python train.py --train_examples=203450 --vocab_size=33 --embed_dim=384 --encoder_norm="rmsnorm" --encoder_drop_path=0.1 --text_encoder_qk_norm=true --text_encoder_inner_norm=true --optimizer="adamw" --beta2=0.999 --batch_size=256 --epochs=9.6
Rows from block 5 of the image encoder of a small contrastive image-text model, named by matrix and row number. Rows with one number belong to one neuron. Each number is 200 + 40 x the weight over its row's rms, rounded and kept within 0 to 999. All counts start at 0.
After each neuron's rows are labels from the 100 images, of 14848, where the neuron reaches its largest size: "peak on" is the class under the peak; "peak at" is the part of the image that holds the peak. Only what is clearly more common there than usual is listed. The data: small charts drawn from random numbers. In brackets: how many of the 100.
# u: gMLP up (value half) (encoder.blocks.5.mixer.u.weight, 160x160), inputs 0-79
# v: gMLP up (gate half) (encoder.blocks.5.mixer.v.weight, 160x160), inputs 0-79
# out: gMLP down (encoder.blocks.5.mixer.out.weight, 160x160, transposed), outputs 0-79

u.63,174,236,128,251,180,203,165,169,216,276,187,229,209,179,178,191,195,233,170,183,177,218,157,144,139,176,261,245,188,167,158,205,204,224,181,222,203,184,197,200,176,171,127,176,170,186,244,193,236,170,174,186,163,97,180,195,188,222,130,257,234,265,151,235,206,196,112,277,213,208,259,174,226,252,207,205,255,239,255,148
v.63,154,263,243,211,197,173,222,270,248,208,170,186,205,269,127,214,108,153,187,223,175,232,226,190,188,223,164,165,157,226,147,200,253,219,168,225,97,147,193,178,164,212,240,248,116,199,193,237,167,180,194,142,125,205,254,174,188,161,149,202,262,124,196,169,153,201,194,244,189,259,182,154,204,156,211,130,210,223,179,212
out.63,223,229,213,151,208,158,146,245,203,167,158,211,202,280,239,194,127,199,144,186,217,183,210,200,213,223,199,153,201,203,119,200,221,169,229,128,186,165,131,166,159,292,226,171,173,217,242,206,259,248,167,235,213,191,240,193,248,171,150,187,254,178,262,203,142,223,284,221,177,143,179,183,181,176,124,239,150,185,237,192
peak on: data marks (74)
peak at: bottom centre (64); centre (35)

u.107,212,238,190,177,182,172,134,187,253,224,161,139,270,132,180,212,220,201,176,168,190,241,166,100,182,139,258,192,136,177,172,167,197,140,158,189,204,148,217,103,182,160,88,152,221,151,209,169,231,153,263,237,243,143,173,185,156,292,225,271,166,200,194,266,233,171,181,257,203,217,233,140,260,268,176,163,156,199,250,220
v.107,217,116,201,125,194,274,234,161,196,147,232,252,200,165,262,184,170,223,224,182,219,137,196,249,219,179,97,155,214,237,261,233,245,236,233,186,208,222,248,196,134,158,247,177,223,232,155,218,152,171,241,157,142,172,225,272,246,175,192,162,189,209,194,214,161,156,181,151,242,220,223,269,157,157,194,132,222,245,214,235
out.107,210,253,176,234,118,141,206,233,204,198,184,243,185,198,238,214,175,241,236,233,284,157,250,148,163,128,153,208,207,247,198,211,156,224,182,245,194,224,217,237,174,195,237,234,216,243,166,207,208,134,180,226,211,258,211,295,189,157,190,156,199,199,202,119,189,165,194,118,205,183,242,245,147,131,156,148,194,232,180,127
peak on: legend (44)
peak at: top right (83)

u.48,173,200,117,321,163,177,236,185,195,247,161,224,179,164,181,250,184,206,275,253,224,226,198,216,201,221,86,213,218,246,252,190,207,215,239,183,196,208,229,214,149,183,268,225,207,186,147,168,193,195,140,177,225,279,173,177,174,156,152,214,250,199,216,215,210,232,245,231,175,213,259,211,148,202,197,197,229,98,213,201
v.48,234,122,256,211,275,211,187,148,135,167,209,212,200,245,187,92,206,223,218,227,153,229,158,146,173,220,104,211,167,163,239,191,204,187,220,160,298,268,188,200,151,193,219,142,285,221,240,216,263,154,255,135,172,217,184,157,233,188,215,178,173,224,281,236,137,154,204,210,221,160,126,218,230,214,239,184,164,204,173,158
out.48,143,235,185,179,208,310,212,249,236,128,184,187,155,164,188,199,258,185,111,168,164,182,182,196,271,133,205,149,300,169,178,200,191,161,163,223,257,209,214,164,171,208,172,208,165,185,216,235,212,240,236,191,193,240,179,199,208,215,188,133,238,225,207,191,177,131,140,215,184,171,168,114,213,311,267,160,212,176,249,257
peak on: data marks (98)
peak at: top centre (41); top right (35)

u.45,189,200,154,176,234,225,162,204,308,176,262,175,171,272,233,199,220,155,225,225,213,166,107,211,253,206,218,241,192,111,213,275,124,186,150,209,175,185,254,231,219,151,187,167,243,186,208,233,223,174,182,208,200,227,221,228,158,243,167,297,193,235,223,196,281,144,152,190,228,165,242,174,183,197,200,154,212,223,206,216
v.45,219,203,223,155,222,212,168,191,174,196,231,163,177,159,230,206,232,139,230,212,165,165,234,197,245,149,185,196,162,141,172,245,189,219,220,100,243,263,240,183,219,216,212,187,232,216,163,230,194,168,274,210,244,210,261,140,184,159,223,160,194,115,233,128,188,135,257,121,183,194,234,173,216,226,245,198,208,180,174,173
out.45,171,195,215,167,197,185,226,250,147,264,197,221,213,190,181,214,90,141,241,214,218,191,255,245,238,181,186,160,175,223,218,216,114,226,265,232,179,250,194,190,204,211,210,194,149,272,183,158,186,247,164,161,220,140,257,169,153,230,197,253,203,171,144,231,177,254,177,268,165,214,146,157,260,115,199,227,269,204,181,171
peak on: data marks (87)
peak at: top centre (72)

u.19,293,166,205,182,290,228,211,202,159,203,166,219,203,204,238,194,249,220,200,129,130,197,245,262,233,149,244,151,208,214,179,260,253,232,177,186,157,168,207,224,233,214,268,211,162,299,210,182,216,243,206,205,175,206,256,260,242,263,173,181,194,186,222,215,242,229,234,106,139,271,215,190,199,154,230,199,193,230,170,239
v.19,258,196,240,238,178,233,190,252,193,225,143,163,262,188,224,194,173,136,214,203,213,171,254,152,232,266,202,190,200,278,198,270,220,217,269,157,183,150,219,212,224,278,225,264,124,250,155,196,140,192,283,153,192,237,237,206,296,225,136,154,174,211,223,256,209,211,156,248,198,216,267,214,169,213,114,180,153,207,240,214
out.19,169,234,227,236,219,195,205,218,120,202,198,263,140,149,200,225,199,240,209,270,257,214,196,256,273,206,165,136,227,239,176,144,186,239,263,175,131,129,138,196,269,198,240,206,204,191,225,244,179,168,150,133,171,192,190,246,144,125,164,169,290,205,260,187,227,199,237,224,228,166,201,242,165,96,146,171,164,157,171,242
peak on: data marks (47)
peak at: bottom left (39)

u.72,155,234,220,138,152,233,192,261,233,201,165,173,231,253,246,224,174,285,170,217,166,275,179,265,247,227,196,228,140,271,152,254,254,214,170,182,210,169,181,186,173,187,133,222,191,207,226,203,171,202,163,208,211,215,155,208,208,174,240,178,247,169,265,234,249,210,158,222,221,175,265,248,221,158,162,113,275,304,218,226
v.72,102,231,229,121,194,220,228,208,176,148,123,198,228,101,181,213,149,218,265,185,191,222,174,224,226,171,242,234,167,184,264,176,213,218,231,241,179,287,213,204,269,269,171,181,177,187,203,199,189,183,158,204,207,164,194,182,194,183,172,126,204,183,190,180,193,202,227,154,205,157,239,241,175,196,299,220,231,278,246,192
out.72,260,219,191,223,230,169,212,268,154,232,192,237,188,270,168,164,167,197,204,140,194,142,163,233,178,240,203,233,131,196,180,266,180,253,212,248,224,158,234,226,248,261,188,169,164,230,208,182,279,254,176,268,188,205,247,177,211,169,172,225,179,153,195,205,183,166,204,275,159,140,99,175,171,149,178,225,160,211,183,200
peak on: data marks (85)
peak at: bottom centre (53); bottom left (34)

u.83,147,151,241,176,204,291,250,180,193,144,266,172,191,194,180,209,151,206,179,230,125,179,203,260,137,183,195,126,258,112,270,208,173,211,256,196,147,140,201,191,201,249,260,162,199,208,257,175,190,199,173,219,178,207,195,215,281,276,147,288,152,219,214,220,177,231,242,136,130,261,171,225,196,253,238,151,227,178,167,129
v.83,213,197,243,184,236,223,217,213,136,84,250,177,209,137,204,153,148,263,159,171,185,107,166,258,158,197,194,180,173,110,247,175,191,204,178,212,116,195,172,199,183,245,255,225,179,249,175,199,168,193,209,262,229,200,171,227,220,148,255,203,146,225,213,258,293,273,233,187,195,258,158,117,210,128,181,217,232,220,212,162
out.83,136,236,223,238,93,178,226,155,224,192,200,248,196,146,187,197,231,252,143,221,197,197,244,201,204,195,216,285,208,183,188,118,183,221,209,305,166,278,202,234,193,216,166,262,211,125,201,202,154,173,211,226,148,172,172,263,165,199,258,160,202,238,136,250,250,210,167,213,201,192,117,184,154,269,194,175,257,218,157,168
peak on: data marks (77)
peak at: bottom right (41); bottom centre (29)

u.119,243,158,227,157,186,209,188,213,207,154,249,267,148,233,205,120,130,107,247,196,240,203,155,195,254,168,156,215,217,177,179,156,111,194,187,216,238,186,207,191,227,212,167,176,167,204,227,219,232,177,251,234,285,187,144,222,252,223,214,216,165,242,184,235,152,210,104,167,255,189,227,187,155,202,182,154,229,146,161,181
v.119,226,149,188,204,284,196,125,193,202,149,165,174,180,167,219,196,226,175,163,244,202,214,261,244,226,209,118,163,173,149,196,153,179,152,275,209,223,212,269,209,224,158,259,169,223,221,205,236,216,195,200,149,213,265,248,168,279,185,222,130,201,107,244,211,176,211,180,183,216,257,222,168,210,166,164,178,170,184,180,232
out.119,247,178,185,226,218,180,259,196,269,248,259,163,194,181,209,250,240,183,173,250,266,193,275,238,236,223,126,203,182,167,175,182,85,272,231,146,251,146,184,182,190,109,170,213,181,229,122,187,236,183,225,206,159,204,303,236,226,141,222,169,228,221,223,216,150,212,309,246,234,235,199,204,194,217,118,235,162,174,166,160
peak on: legend (85)
peak at: top right (95)

u.9,251,162,217,277,281,245,228,200,191,120,187,160,197,214,131,94,163,221,218,205,214,230,194,255,188,173,130,209,224,222,240,240,202,154,216,185,212,200,217,240,203,186,205,232,175,206,224,205,316,201,240,149,232,195,117,219,256,183,203,326,134,205,220,209,188,188,252,145,284,206,151,157,237,224,180,146,135,215,176,196
v.9,265,196,288,213,276,172,209,212,219,207,190,164,214,229,159,261,208,198,231,248,209,219,249,188,126,236,139,198,208,186,114,227,189,231,253,218,177,229,175,228,183,283,232,179,199,230,252,169,200,208,183,156,205,156,258,192,205,227,146,162,199,157,206,203,193,238,156,253,225,276,185,152,171,148,249,171,173,174,137,145
out.9,220,235,212,180,157,211,198,183,281,166,208,205,172,209,246,172,196,202,113,217,190,170,147,168,182,172,286,197,215,220,265,242,269,131,144,182,173,207,192,153,152,197,176,231,287,198,247,222,230,198,184,303,153,245,200,192,140,238,207,143,217,210,162,124,248,148,198,170,214,210,192,199,179,181,271,144,220,134,226,286
peak on: data marks (100)
peak at: centre (58); bottom left (40)

u.115,205,151,251,163,241,272,249,236,165,201,261,161,205,155,235,235,189,186,253,157,208,170,176,152,194,160,207,233,202,277,258,157,288,199,178,195,164,229,193,214,210,241,266,224,176,219,185,255,217,225,269,239,227,234,211,177,253,215,221,229,116,218,215,131,219,250,214,162,204,174,291,174,193,262,148,249,182,228,201,241
v.115,215,74,241,201,175,212,229,147,140,203,220,206,178,229,225,192,135,184,156,216,181,230,217,127,217,244,150,234,193,181,236,199,131,204,192,195,189,219,177,169,176,183,133,182,182,201,167,256,213,224,252,279,159,129,206,273,183,259,265,199,184,233,211,200,151,259,216,192,168,206,189,249,258,140,187,194,207,261,132,181
out.115,122,182,217,234,121,177,208,213,197,259,101,212,154,209,206,170,235,234,158,210,334,149,134,259,147,154,210,199,219,251,262,183,183,236,198,165,199,185,212,170,158,133,149,269,259,127,238,163,159,114,182,125,181,190,271,205,155,219,155,170,242,240,162,218,168,208,279,158,223,257,213,184,129,218,224,236,236,193,137,157
peak on: data marks (100)
peak at: bottom centre (82)

u.56,224,216,243,188,174,164,152,315,156,184,206,150,280,160,214,178,258,192,254,195,208,297,211,246,195,159,211,243,185,266,180,228,188,162,270,239,212,194,179,221,261,179,211,169,173,210,164,74,209,186,193,164,204,227,149,187,209,193,291,189,178,214,182,153,197,212,238,196,203,193,166,260,214,175,208,257,211,163,162,249
v.56,309,213,260,163,142,232,143,238,150,278,162,151,225,181,192,211,170,173,176,269,153,226,214,248,178,255,164,203,129,251,223,264,222,230,212,160,147,154,127,213,232,202,169,190,226,252,175,223,189,242,266,255,192,243,188,221,194,198,143,196,223,159,238,230,262,168,139,227,151,249,201,171,212,218,208,173,120,196,169,208
out.56,195,231,192,229,185,286,221,238,203,252,165,216,220,203,217,165,160,250,195,113,200,231,214,212,191,235,162,170,231,219,194,162,147,197,237,214,146,228,208,194,105,137,208,179,226,249,165,181,218,237,209,132,163,252,193,245,190,177,190,240,285,223,141,147,266,285,172,168,202,134,155,239,209,103,97,218,216,188,241,144
peak on: data marks (65)
peak at: top right (63)

u.136,226,101,177,204,220,142,255,213,123,212,150,203,256,309,178,155,199,144,258,225,141,251,154,208,254,272,168,182,213,214,206,310,235,190,226,188,209,240,193,251,157,168,183,213,156,196,219,149,269,242,169,184,223,177,208,145,166,176,162,178,185,186,183,224,162,241,250,192,199,189,177,162,275,131,165,259,152,137,177,135
v.136,137,209,176,187,244,209,176,175,159,192,145,174,228,215,172,210,255,187,216,200,167,137,206,177,228,175,206,148,191,250,188,231,279,246,247,238,148,269,213,218,192,196,216,223,215,187,265,182,211,245,228,127,248,186,235,175,213,208,146,176,237,198,192,240,145,261,185,228,199,209,218,248,227,150,203,221,143,170,104,149
out.136,155,178,207,242,213,237,165,235,194,222,278,189,196,182,214,133,190,252,196,249,184,228,181,149,230,213,212,214,227,186,219,179,237,225,195,228,190,196,241,167,179,161,179,193,229,175,151,289,182,202,246,131,221,229,195,217,101,155,204,236,229,265,159,184,182,214,138,147,250,148,131,174,206,212,187,137,103,138,143,189
peak on: data marks (100)
peak at: bottom right (71)

u.93,215,223,112,224,170,145,165,166,196,197,220,184,197,169,169,158,227,180,216,147,150,218,158,140,177,183,171,198,201,167,131,207,184,119,185,162,297,181,180,176,166,231,158,127,236,240,259,155,180,142,209,245,223,190,141,148,153,226,225,235,166,281,167,179,263,160,170,251,206,157,195,174,242,269,148,231,250,167,240,170
v.93,240,158,218,235,187,188,136,279,224,234,196,135,191,173,147,124,220,286,137,223,217,189,162,196,196,207,184,214,193,247,267,103,211,209,133,252,254,167,196,130,171,262,174,233,182,186,194,128,194,189,193,208,209,231,161,152,223,185,245,242,178,177,207,144,265,164,197,243,201,183,268,162,234,230,177,184,172,231,233,230
out.93,233,279,234,251,173,207,260,201,209,256,195,234,165,166,238,179,174,212,180,148,260,209,191,219,168,223,182,123,201,172,170,262,136,190,129,248,163,223,229,182,178,206,260,200,182,163,245,224,228,212,153,153,168,294,185,175,178,171,77,146,251,170,172,131,278,187,279,243,173,245,202,225,170,177,135,231,242,202,201,131
peak on: data marks (56)
peak at: centre (33); middle right (30)

u.76,198,180,130,244,184,229,225,134,103,169,244,216,168,248,225,172,256,196,205,173,225,146,166,170,173,133,244,147,254,182,237,155,159,252,148,238,134,163,328,216,262,172,185,194,242,192,194,283,171,158,215,215,191,197,263,187,157,205,208,197,159,220,163,242,177,273,123,204,235,189,221,175,214,206,201,161,177,134,216,185
v.76,208,198,303,227,190,207,196,205,152,196,178,240,198,186,198,183,205,232,144,195,148,230,238,146,197,224,228,182,125,177,178,149,142,256,219,198,151,242,204,284,204,202,179,148,140,159,245,250,178,234,130,151,225,284,264,166,291,172,180,174,261,220,219,251,140,195,204,227,140,174,190,223,206,201,234,247,143,219,169,233
out.76,158,190,209,256,263,280,253,265,191,139,211,206,182,208,236,138,209,129,275,172,187,181,259,181,180,180,198,202,225,155,259,171,199,234,211,139,233,166,156,222,236,226,297,205,190,136,230,174,193,188,146,173,237,185,271,233,192,171,216,268,164,227,212,195,265,264,253,243,140,212,194,208,218,98,175,259,197,184,187,127
peak on: legend (45)
peak at: top right (100)

u.143,161,175,233,207,226,168,208,301,191,236,195,205,331,221,106,142,228,208,172,233,237,256,290,203,195,226,165,227,101,230,174,229,234,200,235,186,145,227,161,209,188,185,155,257,194,204,166,155,236,193,209,176,225,146,170,206,199,180,214,228,194,195,199,166,227,176,200,205,236,213,276,241,219,131,177,224,155,162,171,179
v.143,197,286,251,128,208,247,240,190,164,207,184,127,231,207,182,241,137,190,199,191,232,182,221,228,176,158,221,163,234,219,244,226,212,248,158,251,138,219,190,211,235,186,242,234,193,205,148,265,196,187,166,215,135,235,221,148,172,183,182,176,167,155,192,250,227,256,214,228,179,203,230,243,81,219,173,248,172,185,143,232
out.143,196,233,257,135,149,284,255,184,183,242,174,225,200,186,235,214,141,226,231,174,214,206,129,235,242,195,157,182,206,206,197,175,180,200,204,240,278,174,220,229,135,172,208,142,185,168,204,92,262,217,175,154,224,165,261,153,174,121,185,178,196,165,180,228,150,207,249,279,199,216,192,191,177,189,184,218,199,143,180,107
peak on: data marks (100)
peak at: bottom centre (100)

u.157,264,224,241,168,192,137,168,263,168,200,215,123,165,140,182,268,272,105,136,179,205,186,164,245,262,186,211,187,264,263,194,139,166,161,167,172,182,174,270,162,225,247,201,173,244,171,214,210,226,109,225,169,215,205,216,229,197,207,119,188,221,225,247,192,164,165,162,222,229,264,177,196,165,189,188,155,216,231,157,220
v.157,169,160,211,205,236,209,233,185,172,129,216,118,183,140,259,170,223,187,237,194,233,201,250,178,146,180,214,174,173,219,262,172,192,206,182,201,222,198,248,127,208,217,159,225,135,268,212,261,220,228,244,154,266,227,172,215,177,209,257,147,196,231,131,258,152,152,320,198,237,191,164,199,188,215,193,208,161,166,235,214
out.157,125,159,204,148,71,162,253,150,155,220,194,262,146,235,190,260,186,145,217,233,250,212,240,222,175,241,238,238,257,196,170,181,190,208,202,235,148,151,146,193,207,244,204,202,214,123,174,168,108,132,244,133,215,216,199,214,194,116,191,206,207,118,169,216,162,193,235,258,140,229,211,170,175,208,209,180,152,196,207,159
peak on: data marks (96)
peak at: bottom left (38)

u.29,243,175,255,146,193,246,193,187,110,226,277,209,190,213,245,198,181,164,181,195,245,160,184,222,214,206,222,220,210,191,140,222,195,125,213,185,186,162,208,167,204,198,223,251,234,217,259,152,212,211,222,246,201,188,166,206,154,158,345,231,223,242,161,220,204,140,206,172,175,181,182,237,136,203,132,199,229,190,253,192
v.29,312,162,219,210,231,251,204,209,207,201,173,181,218,181,193,160,183,178,179,216,269,178,256,266,191,179,150,178,159,180,185,237,193,208,232,119,214,190,170,171,237,229,198,237,175,230,275,187,236,195,186,225,216,198,193,237,190,157,173,161,176,74,337,210,212,251,160,218,207,175,190,203,236,180,151,207,159,199,206,192
out.29,211,220,213,259,266,213,206,172,84,189,274,202,247,218,189,105,141,246,190,261,212,210,154,105,228,198,168,232,196,210,189,260,212,280,204,258,199,160,213,219,167,171,125,248,193,209,221,339,216,180,221,176,270,186,190,161,196,182,219,276,197,205,199,204,178,223,249,154,240,156,147,171,249,162,196,187,167,171,196,148
peak on: data marks (100)
peak at: top right (57)